{
  "model": "contrastive audio-text model",
  "encoder_num_experts": 8,
  "text_encoder_fused_qkv": false,
  "optimizer": "adamw"
}
Rows from block 2 of the audio encoder of a small contrastive audio-text model, named by matrix and row number. Rows with one number within an expert belong to one neuron, the router's apart. Each number is 500 + 50 x the weight over its row's rms, rounded and kept within 0 to 999. All counts start at 0. Numbers have three digits each.
Before each expert's rows are labels from the 100 clips, of 14976, where the router gives the expert most weight on average: "loudest" is the band of the loudest frequency at the time of the peak. Only what is clearly more common there than usual is listed. The data: melodies that start on their tonic, played by one synthesised instrument.
# router: router (encoder.blocks.2.mlp.router.weight, 8x256), inputs 0-127
# gate: expert gate (encoder.blocks.2.mlp.gate, 8x256x256), inputs 0-127
# up: expert up (encoder.blocks.2.mlp.up, 8x256x256), inputs 0-127
# down: expert down (encoder.blocks.2.mlp.down, 8x256x256, transposed), outputs 0-127

# expert 7
loudest: 500 to 1000 Hz
router.7:507549477444421551470369528466393494530365418538463556497556547479508610536471446552493463484555504464441569535540432492565424478558499556490520478537548490470518404444472503481454583479501634454513505499513522492553469524455530523408528413498530510452524488510511544526463504537504536433436657485494444484443419519452509486594478497551467487483544475504490514493524597561523437499453
gate.0:494507537499432461456471507427601468493549475536509541480469593443519423562477511528457535575389444505457390512499551507526518464497490500517596482524468512456440505496489567541505507542616524526485410465522491433450487589534610642424505505448439493402485534489540549511499498503513532447482523384504528520507429515432466531427494482488621489495562406495452432494490463562458397481472
up.0:543528449437503508501498505562502397496500522484476513532538574439452497567490436442507553596478390535470537452456465494565422527468526483507512519502490582457533451479519560551527500581535503461510470492407462508461413534412526571492490488443461423436463516461537613502502449471577472510497516480580469517449363486502491435531523532456533508448538484527493586524444503528503452521538
down.0:498447453448468504507544555465430535420479502549470480497452539484558533561522390582444524541463519407511459521561548462520517480547487484471509547498503505443512535553471533467417561548485539535573499534499431517454382506567485498513498476513512437494534470513549564468451388502483482408441495491574530491485563450535487457522572525393517540453456522481459509596431491481507545551487
gate.1:540506484526512504578472556438534589493493475547547531555498528447481464453604509460517497488412481431405477465524465491470546532411496615519504511557527547566479488505560435562490539507482411465544485416535510508496464500446403535469535529462498542504506550529436513516494330517453591490495499473530482494551417435484499509598539479495552493573449444534549616627473646444522479434492
up.1:472480378422536573474532509542515450582496478510450509483533398581527483463506556452495469477462455530443419428534531486526522527435513461475547447454432463577477515460470521453517557525444492405495412493531514413540510527504446489436493448472406343458469445471474404426361431565396508633554480470484525581570521491486540532460591465515509419409508505467505449509494577489479552481487
down.1:554587379503551536544573549465515569489597519462509509533493451511432489525525556501557388465575485543428483515655444527532556518503480516455473514572501393557469486470512549446497461490553540504526538464557516524402439464413403506595575556481496472516522564518515517488505515463444384500480495414552497562486388531536492676527524520484523545534418496511557497600502578488502569459454
gate.2:424581594519486436536455582503503485461482541495501436543417384555449518437559526513530408578580502467508546483517528438469562526475546375521488449519512584468577486452510523511547554530586487514526510621495535620468497477467544489508462489447463492559610522465493453438517465612581509458445529542509486612479591423530483501561442580490482453570501488511457508506472420430576514615420
up.2:388550501458478486529506470504492481534562456519397516509556491505506507437499596428533479478490580504498560536522549394464454476460478533509541561478450457472475501502579497490482465503480506541485404483462380469612449556482506545482399600551505508328496578525506478452452571466605467488504488505513346472510486562480506511422462493485548489461515455521482479663444631389494534525488
down.2:463544506518475428525390525465574643448491496505382510582456526444449476477503574501513468488496553527576509408536495455509491442455509509559477498590439492503458488469448613449492469464565428425414534454387493534504491479498499554521529538484586547494486553529519526511435437496464496543541584572473439443487530394586559574579486501510454460514454486508522526634503498537512474543542
gate.3:557408571459559523448531535460530452524486501530496525415600484478592569464433465560460464508497487534542551500590539487515507443433461561522484491464536476508485570485503488465487520480492488436595449559476622570419431471503591442574568502516599477474633506535425576533529554539496492500517424446506508524553513492488394492460496515499574477428446542449546537541539459481439538476483
up.3:497390561473490506656501445496542471451460458486586577520504537461405553374491515598560470575421612545484502498514427477518499463504517520438445463473509504395476472555458475522480451491511441430502445422477541398460505395491460527579485459581478446520404527511529503500532486608524610410531425479525491600566418485436469423479481448468493544472488479534486487447479555582501468454483
down.3:467478490393437406555494500603588502506532500546520585504400434493497535506476526481457497466602483493576530567434486550448508486533535430511445497424553477472608524478481477529544511495533454446460475479471522505462436539472515504495484453502523445521549443455434481537473578527520471478529460611517542517558406507491473392562506449418483425465525525454540421542529430413521461573526
gate.4:459426467477445432574477431516492445557491511450571538501510498481479502482567505413489522470542575486486500419444558506468469482613449384513629418455451526533486539510514497540571466443578388483500508570449527500520557404511490414483574396341402512447577531519538490416549529487542440549470591489496504525504457565453507455527551455473543531476427591477557402447522478421496519537472
up.4:456577494541513496564444479536500475500460452538631442535582459557484538555469498465615404571502503456499462471549489514509454502458449616429532546406520518468419506473541453473482450437569493504481491483446409401535471477535436445563540520531561446537478377533530565585497471464441542495492429498465471477421532550474403514520506521473474526463451512454453482441508457456572524525532
down.4:493536499535551448533580417531494563538562394462524653470507497482439417507536410476454521466528487449547437454542591465534502423498491557462543473490502552511397494494438505476496536495545420552531501538455471507499496525502468554454476575520528428486474470545482352576441562483506520541515495480469540592553477483502550419504475491450462549501477611575490487435569481578400592470438
gate.5:457514512462490607584582527447479536482575570503559522529521514513525486466407510558506505501513476463520486540370517416570577448466481464452533568539564495480503589567599508452509571552535455503565572474512489431551512446608411590392551539521404507507565517509600516424466480649518474539436510514489527537555535548528500559561537526485469505561439479423502512388491508544504523497479
up.5:503496550627476490483527543578553504529551425568427454514440435468555450536503487439508514472550401453490543482482499547452537554512509509482509529517603496537481548555501610620526438590553469514504454404446491382555464491518562518526512466453557589498485423557580531558476493517569544493495540498464514434494473563473589487498423468446451521545587593430485459475534516424567450528461
down.5:535543535503454516563518496403525468523547476511568477355469528436496504537482594359517531392507431588438505518524517486475529551518541558468435489520480432566466486453508557629461478480469583467544441515485557542428518467489440513416489517518452513437450555513549555519535476552577473558519541532513430581455573481497620544490412535518517456449400543533509525533461558588457529566535
gate.6:463558529588433540369494469572458519539510353536382440483516491520518463524534473502514626451474475484520515603481517537485475544519509508527468482413528583501476533484471551489498455532614610589457509604564484431483520548505559466519445495560537494529589565545472404519493530411542476540536461456475552441549466477491486528486537540490530578498486404397553548499562517464415541448501
up.6:543479574551519454490499527499521494521536472451521563495480510498516597556526531538506485484440525529516471506581467484466450509618573493483571466573507471512556524554418447455444523547497369550449474495564522585455469438516537478511472470609484483606572474485542488433529585501506531503468459490567470496512419482487466517486507451414585462437527468356444468459527496550519516422533
down.6:553627526517506598463425479477461485523409546462557466445509471582525424469441422465498385400478439508364524480576472544576565496529456519451546539453532438486546530479464519479478546516547531524502481501600455487464420435612521457515549474542446586518490452453525556425527539413427478511519444432512530502534500511517542490586575482459498445497412532489471493482542552490502482502605
gate.7:513446555545453460525425475492466548404565385393492456484510470399518605462513451647505503546464477480531505447505455485484466532457432596498583426484470399485417422485566487450504532497426489397450488456516553499488515551493583477490595447565519453388508456491395532542524551493508480563535450512570478470471490423512519546526487483556394487497513525509526492542551486482500533502479
up.7:447483469514504465453500566508605528547531471458561483532400460483539471516486425535506423513570453520527465492423513447503588514462518485485477465427556522455550510517482557525466518476606553499482502491549561458529578567416455448501535445441456451576437403594556519619533541508459506565571463509507512488421496447478541501504422544447527479588516546436609551488479394525476544545523
down.7:518587581554427512540506472557474490544512553507474575469463560460584535483453437503504519472526444454453454548504470563452429433510521507385505531480494417513455478518497581449472508545490536514518499472522515564626461470495481526505559451566510465550426541493549598506535553462549496537569464504528560519555425497505462491573396557441480440558439599488514501529515479518484394453557

# expert 2
loudest: 250 to 500 Hz
router.2:503390508519434433519560467546556454515580564424542453453529483578454642478470493520464504497445509543622578555511477528502460505557513518546438486452564464537437580400445547472517519465510528461634467478474456556473406456542499601414536403512492461468490501478556564494511534399416482480491482566587498492478397471507510497451562420511426476526502514474532522565508525512401433467523
gate.0:498551549489522518513424623550536425604470442508534533424525424553473474475546588482449465483464541495519554503412480505516483516510555477491486527502481434431399437457485551529519503422576409525436531467539500488560465517533481442441436523361489565541543585486485443484549495488599444533393473530520431478527463543440346487501468525426575497531488421466483414515523522458535634524452
up.0:523499458458430518595474450520543529480479442500492479554420510478533531492511489549471529608543445498486533517554512454474543528464584514505510454527569546521530503447450487485464434417526414531518465471523484569474574475492562544500537502541457458608525457542460543448437457581525557447553518424606489438473534496447481469553605496558423372561506536563525422448518429499538462465524
down.0:463543495497503532533506479469482482531573519477574487503435539445451557509514525499484493530435569503447539533629489477381471536495468437502609513472584468521502513484432567549400486505495549570525560482435524490505524542434515503472538575615461509484492473520439522550463396535495371483466507456418546480583409535537426512509487500521458509519449530447481496564463488386508437599619
gate.1:524622430519474588468511473456462452549463597485487486378386517428509454473543433571539587512481426436491494500492514513480491524541524499470532535530522533391442473481448567481523497463574472451402510461526471582408580524529521537523490507510503516430485529641449552507467502546532439542515507506542544484542545524414501503513475510526548612488495464422585560365411523453437522542484
up.1:422484487464472500530437458512558506455466549520476369476555471465499582445463475493442397514571536469520358527517550489491573482546545526467474591455467489475455603574537477426530602555477513517517523511505380475584544488428630519402399563564462368450561480561461616494439380451410562511492587476520477549465610433528477554477495535472467472479479573398507466544555523548495454417454
down.1:468473492434385521507384452489456516455432445468504424563462478521429469615521458519534516462578515559531408563573468507517580507494555455425510463561498535569520365467554488491503447479506505515456510437550441457526589527399514539530490611495457463534577587522497426516535499505482481398505498488522500445478508513509493528465491489555482528468492520518539488543468521505422556568494
gate.2:499448532456447438441558570544502566509510467480446441534475460499486514516474421490553594513460460485480471500553532415378522500539503460414553554476538487490586408553552469520466467529468570443487405526478486495612496599515493451618578457544527525481494446481521428474495526566537444561508530457460530490535429598529529414484539436530529611481513449476545528468582505531592478454445
up.2:553470495429477489568409451393513489502505486516534561548572483515506496440460523501514505524529467581559518462491587463500540453525493471498515456493577462514468464487446519518518483520567551420491453442463494421492454353466505485439437501491523448429501508532530534624508411476557473511562419484518426489535426472554481512558416577508480533570449459518541386472594489490635442588520
down.2:574528503525471450568485416508529583536444551523528571505498496449456515469434529457632515504416509471529449571540526481470519574520541574532570533501559470471562550604537464448564529445540360533490481498495412439448496528470502428461485467497491495465515441505584464529513415513484585538595520481471497540392474438555422609472620440487494516547499498433530505462459590411414593468475
gate.3:433510559501489487525521476471576515554538485479448551553566419503489503418566561520518561510585547603491487503483464409511517468543572565558486506548472458483496455525524558518582484609507494478498590473450504494436423457494488493506465564526522545579423497551435519476516549508579533480548507429452567603572545460436474531501445450547505543450457504501520485461506571517523455496522
up.3:566534415438515450508443519515535530504386532506474582494411393510556631502419615496519488509365529517419472406542603541469488522448418485466464419405411459517368512539498447556405486539535438528497470506551610440538526516503517462456615466525456544492472441500543551475447580493527551466440387461463623442500481487564543464505553468532551495500514513498472535468552521504570501521524
down.3:537565485504520426540538529432354562486520506496544553461496567504480449466447583514519585535577471467551516520427488570501537586523466523413588486494566512452484534542457483562482538500489484614625458420547480503472461518457445621439569491510469556420537459464435608478536518483526427499490544558564521495574456502476496535475518469493576586540550399552506487478508527457528479590594
gate.4:546566490536558408510504483489515506543420464440535520486520599551518491455475494471588455459445477440448466541393534468495459457492523456506505507585510579522506557431482423448508438515498436565436401533588580507515582438558451515513534488470569496557445545468542561510501522445466482563509499496591559545472549452463556497503556521426482434481442453408507479467564495512563442574567
up.4:479493445595393448510444443482383454511438443510510563469534487499495459520463475512564491593642540493486566606543542526420490527567442552480561579481564470484474547539479478476456436533424428536515395503505434469471532541467531523550444403491486457488550538524505464525519562490459524513466442540438477508486521409434493469433425519569477531619422472572549508511484478465424545431442
down.4:454468447559501517409479575552503502510463409440458402373475469519536383508489463610508537505476618513394537549482412478407468474530558421439596485467418512494489540531593562439523449574454471521530609610519454545511503590484502515555580449479501534466454537565539440503468571522481488560525472543513491482542497553587428483564500526532487453528513466456561514542518563478476558546497
gate.5:484570509472379605458512501613515510552448508585416492558532444558400495439481498535520523499460472485403501504521497506531486461402541541516424475476412586521512519518550512524546561458413460492520513609433459530515475508537490537522526628502492555386461545479501416547409573463491538501516450463536604463605596539457538490606440471509586499477437443482532562442475466493477507414420
up.5:560524544405538492547466513467569475548550499490470545494438515491501478458469499514451547532571502445562452460516491378416499557557499626393487568487507532455476522477640452514469494481481539536537496504499479459537559525465448456474472444528506560553534535454521470482507439513475475478518472496468464475567434562529538602421483428513513484532522534495590585438550544480482436435465
down.5:446470547541510545497552512534497503494553484457484531520466493392470470460415439475423392456478466434435426471541471487550476562536480434434497543568494527544510448547488454445553420496602484561573356353497477432438495570492457497521475500541489452475452414416517572633473500510517463466536453456503508558517423447514453589592590549483529503521479595516506459476518492574416427473512
gate.6:421466552505412468429515567562519488546582501557463507582418508479475474413446489523504494587536528454562573522494498526586477529514490458489504489499510507598512535535401481476540549472564420591507585460498621436489490589615455590575506541487535494442549530460491536474563481518593444635548518590561527416529473430465468506544474553514542479511408467506467452603439410454465447451474
up.6:524562491488510540537521495486451431561446529513493451534471493553499517489577480596560542454553482452581506514413528469512516596449465484497528522527460497469453478548485494467571487518466489483518592565588449466441433365542462449550493498436572553495469545461488505477457556488523459473471426478495488525539523480453474404491511552420379588493426498404509589577603605454569515467576
down.6:490496498510463525541467532485373429508501607432452484572494558523562509369484410541518513582548467548603464601527510507571511541511550554530472443539493440527504533439522481502532548506537539515480467532537657519453465462584351434524538543556549453460526437501441444512522591463554395462522419484507492525468633470535524494564471545385497595466533426575544438495464523546472475570555
gate.7:482552516489449565491550519481507444448526483527502558464499520489493520438457393419487533493476436570501482510494445512466553469530437502446489504434477551603476466589515542653512513428538514454517482579507502611480590519550493425491474483496453539458535453492559476496461372552551571542477482532492539436497538449493499528467470554475493460507543504486367519561496435506500513511554
up.7:507481525456423573565462542428446506549454501508516590567638496478486513511543577544475526473571472571442504505492514521484559481593521500514485515493574527582508462497488443547434490511512552489458448456506559456487522453504434532516556514495536561500505477505524510515557418469592522528550490478493460533506545537502510564492474435487491520515535460457411508504544486567476601371525
down.7:606525486471539436529526580497491478500556432449475621538524497472463589421629420573456458559426504421431558587550544556495406443475504575472478448489532501471478564524541422524588490531452561539508552498532564527503526484435559571592562497476570581535474529484472605484513549512567540443561541447493464495524588425509380529500547513539509568543500517506482417438533481503504591555537

# expert 6
loudest: 250 to 500 Hz
router.6:509475445548459484411542467600449424492471576546530472555591491545395450442608500542499498517496517538519515513385556444627435465544511517532508556493484588493476500542426454457553523516545434462494515578413460585565539478449448473426501517430530466502504575474526394476578487450551555549520497527467592527453466469457438391461427605456480517472447468490485498553427490507499545412524
gate.0:504489536482537431419505399512464568435522487486547427560501497511485540497473512510620554511455444540571470507578486457442563501538487481452485545426538517514508381493428474616524452485502380411514469465552476560446487519521512540498499458491433564449496497527467547588557531533488543489534463537469539454422500539446508522562413549519452415460591505526493409558506587378428518485540
up.0:520568449524508547535390446481540438506539508483563452413539434444496508522563471492558486550479465429529450564525567500560400567499474495564542533560507450560521456469504564422554466551511599427641499542543419416538430474499582501661504652452467502554520458565528459513585546505464479416496547469508522597487551483475587540499450459558511416406412579500530536493512519531468536454443
down.0:537488423446519496448474508462566562490426488484495406531463477485530536529493459494517484519459506522473462562509477405466547515427478452504493567511603491536539460470621553429538576470494503413451467537607505451572528501506462461546498443396529550510554496495517482551490427423543472497539449411408515574545482417517460488575494526500387448486510448486509498607585506676462479581487
gate.1:494564556578553549563492445495547565540544524472544407482495533453466443609461500506591526523615470499430519411511480535503456538463534544392446496588503523600463507403459465580437365477547485465608442485518544513396450459523487586462544494497426526506435540506474554565559429462549522507560461522463518493502547490496506503527647499524470461487446528492537536474511518491402508448477
up.1:570492506410598561454549519499538583578519430554502511485416542497484436593470504455449637471483529516503571550559555523443552459444496570484566442459521478542470533459545489521492462574576494479439527492478520493466507519453572503462451476547428429385563461427416465586417475519476507541435460497515472515481508472540549431478517468569424516565585596499479427530489399492413512541571
down.1:486515433501459472523421496560401461507458459535523444538537394488452430573594523474440458490570459459469396549507485508583503557456505592601538375447475466499460354524512553485527493568399400559497534547405563450474541507536471571558519510473515494597447528520552479547537456518532469418476480554478477509450484476557559479466452480521489587469484508509506576525487462540510477459467
gate.2:447488554438430503493552528538505482484527450546435493556533478503493458542449555504454555515482545495492532528503509550411468465433563512576543330582490488532511526570510447533472532455569620586559460513503525520509505531508540595506533502403425626516537432459458456545530479470396517491566445534483403575530484460452536512527430434485509407557513510590410509545476550551527484555537
up.2:493553551506492443601523493485411506499539465458429503489499507466487453490455440611505548513508487578455448396498562475475488463515509509413507533593527555527502545446525478614498492541468542533514572583587578474532503489499465544581482449491553429511505466474491524541564521518487450518470580417455429503489434552530495504545471482512541444432598543546510490523442497483551425602434
down.2:501478534482444410621536529496475575574520487530539538502492537490549554486492515546601528459470474453502510442483512562520536486537521531414497596515553507505497580523512327381577532594452529491467497472539519498562558441544478504512429375472531534494534575488358490447460437463528470541505522528565468512403525488495507490541500479434540505402525513457569511631436486547514505503536
gate.3:524540456483507394365509534484427477509527469411483539552555619463557545507473521567519493465570512594529477483412444520529539524552496465523442576453483442430417506468456514560477454593417604527476498525436392496493516549421574532468428520507458481468452602506549510567529553524572464466441494498506573555521466433449474508532486465593492439598613423541412389516545541431514577455448
up.3:517509387540440527490533495535438539561525567503489439495434491472400517527351516534516470488536451525527528475543511489599461511500457526536438548515575504572583519527491470439442423610490544543577487491464468400544550432464490532485527484505545526533479401443495517417559508493393440548467535437428508590532588448390504473553506531509530487435460562456470506486568564528498536453411
down.3:512540511541524592545392478396470475479603526536397400483426412616551501506425579450464507519515546423464626512512481496465428559527487489479466437446515496545500569443563420470475472542437497417550504527526470488499518496420541562510590506586512475487470409490447488482488544469612564539577473495507437531504520566586442558554518566536471421497494484523498475563491550438446555470531
gate.4:460617551492508475455485396514492464478495486603399589524541531574566529542545439501516476481472418418463474420502560482443494447516468538512498367536532436588477512501555537475454464434461539576482537516476496468429511563606526570477540479415548505431512459515462521520521506520506473562494528498508607487530501544458473480481496499543480424489523405463592496430507566494487459541469
up.4:510500432439440481473453553489573481513391436601521481565492477518534468542517476459517539438565490465515623527514467541389582549583547523542524458435458611516453557483506487424517502534527520630544496613476442478541512610520472498551451535471517500459497445490559449444443538511456489456491543536509523551519555539559452551436547561540503584472477496515536560493522506498524566532595
down.4:508563500589531486515586513469529550578597541540505532520351451518517478634444533504435476482450533532482504492514504479522487538461477492484471488511504449516400576484600482562409512586476619436543542465438516487450445490443586490532558499446481474543489474560483547485457563523526562498536598504548496519436537458532331554553549576491553495529428469569529524476504493485507472500519
gate.5:610448450542518482568514451440552581554359481438513518551416546528430531446559495500503524513461523531507515507495491528536495542514561458520515478489447455544517522544494535385575513491504455478519410463474430557456497491542561426517533457513579528552457480493503471426489497500467502407470527573424519541518553492472481520395445474611484504582553509539437585445528487486376507481510
up.5:579434448481461525476573600480534470518551511475470477501466467423505506498484538453420518580489505519486461508508496531574538511512425447518523538476473544513459484488502388518569439530433548538444576573401531477466468436568478549516450466485462526450423446467500474510434525515512492483431471449570531466603408407438450541451476489516510434500510519538399473453449486471537514507526
down.5:438482431428426519442476409546569513494384459441496431512551553527454555534393467496325529486541476536480439544430492365479449491543491444533564512537520521461419484594573511460527537453489574512503552547546572522535372475435541542511403469523489486473487452568338507521456541448510549547572473528552457562500439416548495469543469502515566514492496563513563390471497591530493493501476
gate.6:513492546605473542486458490420548555461483533510528491468519494562495481463438480496430537524456499471526509471480525581460474472456555454513407506520460444473566547500486506489506448472542516502470480478675610539559513529548590465479450431589503478500470552448513470510471385440496553468452481541523513523524483431460493501487393531480565516444476442559581507519514593441489445486446
up.6:564497473493507424513540506585438565543469483513507528450565444478499446477387519473557469440549563448481544411554594528463473433519461496533501574489504583522496456451513493547613503511500413503457527476405458469589464457483501547495496448437543554546529489526560546457538536488536495508448396483391421396502470482593501554481491494420552521499514508484477501528489434555556489542571
down.6:598427417556529494501503503538498575467468447412487481528505490520542502393522505531496535447471509443491486590515489491508477567461479554504510517493449514432588440475417506505525504510519580619621545429457492434598545446528390474567557542477504425466546448576488586507382406534518504482460508595481630447449506493490447452484523488477378500565541542507533501514427515511481461491506
gate.7:461497459513562489466512594489622522524543454426414562518443491555411502544475506536592513487540471528484527462431500484536476519531529500431459448494566567452545542525526388521491517516460473438487498565451564534515376498556569464563423539535450498481504461429511547412474603512504511442512549446538520464591546494493482432479546408509494500480434523582436439531499547596559511460571
up.7:494496468523537523571550539574518514439498454523474446485400495395511454499653448572549519467544481520469531492399543489460494538501479525520580445504573475516460449466525516439482412482482519457459423468449536511457509517429537455510483461528570493481586456465486481502479458473526537502430375477524412580434582457541448551501521364526483487518479475539531475495433579461538396570501
down.7:436497502530473528503591483428538575504531560525521512530534505507553412562466503487497538404486575507545511437527537426493558515563508479543528436513447710535495383592436419532464557559581489508423514415496472507539518487564525519489499470513542558441559472524559535512447567502532494517503447414494460522402512491616495586491517417472529462507475524556449430492485472582537500536416

# expert 0
loudest: 250 to 500 Hz
router.0:540527538475461559578502499484397464543559495557489508544485428402533432491525419592524569564513517444484471479633472517464556440574420476464590514497490497498516471448504474427489517657496584508393429475494542459488508525473528507627523507530509518547478494490465461487524460576539499459512438461550636589508467581528535492482521504436487524570524525535513528495624603585427431494489
gate.0:556526359435475539514584474527531588458517412398527422474525456509502548475532476537545423485547537542515519553425541519473570446564406494549508541496494501508450554511463528504454419509544453613480651569505560501449463550528474470572485426539478577486503398517510431542558573456448505487500529583567465532494565494434466512522529467449507468456479494461529541483472511487437490460467
up.0:499429488418462520564462517433611490454477503420397548516478478448458483524473534437437471456466433548566499431450554497481561487482499434546412479533437596519360533512479505510484503452557485553491490544428476598424501469490551514515416506604482471418452409486479592558510527543405540486514456545450520485567585437416507479467517497592558500499501532473363443534505487537539531511435
down.0:446488479459518614529416476512566543509457562507426520520557476519535519554431490471487418487553572545511542486579444492546501514467550506502578535468571487528460519526434525414457521537483530501474508467487445427418499513418412449526496433528480545439436429496468583543411520470443565358512525506556569461513585523476476536442469521387466529564485539573527536488547467549443500565488
gate.1:536524496454539590531527388529503499477530458486596466516541487481495465618498567600423488484458415553473512435509389466493520443521483459561438449512443545439532523510435455501429411560533465451427459579504403474540524518463548570603560574455499410527506458502491429516470441461462481541458484490524498498483462548439549473551463477448399502501576434444583518465456525513515520529509
up.1:487517545503534414526506574540515352558432488488569461534437480537475496460554473535487465597492492543486514565538586524560581476477551514522489567432432527460473466486443518579471389484489598439501543532510451478519427533504476489508472520506573473413499577467412543458508458481557426544468342396522488516484486467512547497527394500516480446507465508566454548529456451471454522492513
down.1:489457337444447474498476516545491521543483590541513492495536418566488572539535448474450547576621412522510435454507494554504486516539518605510507515397505484619494507501520486612616565632475528544511427559440557539600497500561436483585499442493457539521455533458493495375414509486472460513464501479496563476508442571432475515431385472609444493470402462478459515480507518513496457493464
gate.2:514540560515537509483478409495452526519464556456501557485525383448579428513516459590469579453442469503539435485567510532527482506508556452455602498496540530489501552501447509407450532417471398540445555477512565444420514463515561553478462479544502543539500536493535517511400474531443494407407553516480533455418528515656530529467496575536442461370486491455451443461524437573488472419525
up.2:483510576460573574514547633442549415552543487418456453478503497538512666563603572490559546510502520416598467535445488405477459558496487459504462562520496444517447492516507538549524481447503550528482542513520500548474511592551424525398556531403474467439482419491532541511555492530495505400506460447515476541536503466442552522520466536474671487429516513522576458508567447459519547421516
down.2:521506571441552510526608499623423518534538559497588482472516429563524431510523536492481550495534470503550416490365502492451466480460528524495498391503552487517453552514447481642474541573487618404511473516463482542561612492533526462579429469527477515584495569416532494337570414472558539453470524469457560494504454585450468456535530552473520501454484507444534530504548469509486451500451
gate.3:468524452604516567572452450496581584479491471544514571384537460580501488493515523485564463329482469463405455535550433459459570558551490445564459545544496530542493540527466509450580407517462407572525447546512566506520481429442579443537528600510523505510540516444461499544546431556555471532418493537518558431451465514557512530459486429587500451491525578416485426510550434586453545427463
up.3:540451493534368562578511514580491496575499511536419555426548535533515529433606487586452559460528455517493486443571549513438553475544419570554426574510497646498411510499421468488562434404457525576513458495456493455406514482448589413539493581513529498490426502510526552503485504551457530530552466522550474513474487485551574543560465443456403459441524491516480513552510377576529478494585
down.3:576501477542528593563472436410520516398451483467539588524511515442479479491584469518404531470532529466463552508649558525534520583556519467510589479509523518466508480551461541469542534496543475500422553527528491356484516500501519483520462453562512594538542420540509510505487494540478526483524483396420468447547507531514454462445531633493489516516559441494568537528460416526441552542456
gate.4:503452536513620467511584499516461489498402550447654564499564456436497531453499487453507632416441446479496543530515511509474443527535484533500543469438480484552473450513461574520562440442593484567538428552462490521491438516483515513517505443447439499415501506501528426491517510527424530587350505420495526517518558527484555523553582497473451475487474432497545496437545436493525607560562
up.4:494497434559508589468536540494503499429599545456521539477521470504508581592414509527558508522506544473523520460472599450546558447409556547636514506597529425576454521562515425506519513584587519540458538467526445499397557471542524588493457383566560556440508488527536510481566505547522477484529546463503488575599522466559507478482550456536480457494542573490604541497516428513487612581567
down.4:521551569520470499579432539490569457520522508526536614569502518498503582425490468495419473492476549563463533443487509459462603447587412457484402432422519443542391515500559464518529558510425413523552463467423507517518513574460527444496515505425462460587473532475455473413496504435454490421550454506556500621617460572519543492515537542342463486667499564429558556486534426530560521537536
gate.5:470491565481497559524541419556546548520500598460483615531546424497504499467549557499516400478392484491458434440521556450430615592537510500434492701482540525583487435455450535439494426451475470531505502491540520462477454591516506502548566496485525504525518458509467537488490440503490439453558486573473585559532437432489413552500509529462486507518522502576506430461571525478444526483470
up.5:525456472591501615516486461471525543432516552491506490495483567435460517546493633476416411464416425499410477500571470491509458580492516473408473510437477508462462496510493461499556449462512429543479464499502439399479534538592496470556465548559555500549509527530413587474513469499450510554449492574488567535405430515474583507400512490512526455523502452461410446463561456513483453475453
down.5:435486443514502543548536438392532549512475441513544513528514535470506525457540405444445525500522543572589483514606458402410578466459450413505549508497582508450523463546536418551589497478577433573519498513485471531488481465489573525568495499453523548539506553493429581493521521487537466509401447564606519445518542490517537493476444564496395372448532479487519564569388505524470494407430
gate.6:479474483469503473527556455440482440441512553409520573483539528501383531480593511455430512488451477551593479507610401483539590486502441480420546458557398449539466488454479571486436497517487442559387506556524465486454455616529446435504455433542497553441424496615552597501445482558551444474526561427488505485490466521525480518499505537572549498554393438448521420429553520443568531467491
up.6:395472560528407482378536532444465526524480470591471436489495583532483465506542496457538563516563447599455554579496528522563445469495592547509517436482485494500471481480494519391568446519424494461482545494523533470389504453591386474456456494564441511497510406536478597464393414543481495428538568574552556477603432466574563492661521453549508522460571492440509545542522575516493554502541
down.6:474437506481553571567583538550449380568572480476506413614474491502526541436480492478637523455482527469494375523412473411484531623568526543526461437448430483505547515444479438460486465487520526477533609452448499568472602475426494568529485593529477552505459494561503522490455546477545500536499528558483439514605479537447458456455523498484599475441566460478495527570478472486521501429522
gate.7:494459524532470542503462504505458510522474409503408417504394480452423487542420569562585534539527373524459481547474528554483491535509487458491553511436525522481513603487446482454436485549517448624571533491512482480493428472542386542429538530458505478439482462550521519508392463489426523421512523531495526521504508423577490511478489459477509505596579516469537542443523534500461506553486
up.7:507531538476475489535528432503524472518495508416468429593504471513474437500499454454488567600435534518639568508562487486572488578557542497456575456470501445492495532500477466439470529497532529529488447577451662456545407481446491542478511428587581516468502528508415505380471475537520480452572573492493477472544570427408517485511539540500524448433454394546465581545547445452533503504516
down.7:560569499553492464525503432592523533500556497537487476546407447500452506475534552479391520551542489449491570489557417503466525510570507478462547498544500490538507470494527453532656589544633541509483478532555493561551413442556535538529416547519479473536516469506564550447537567380506479503614512518536467548532471583507443454475529531522479454529530445468477514521465480506468486479459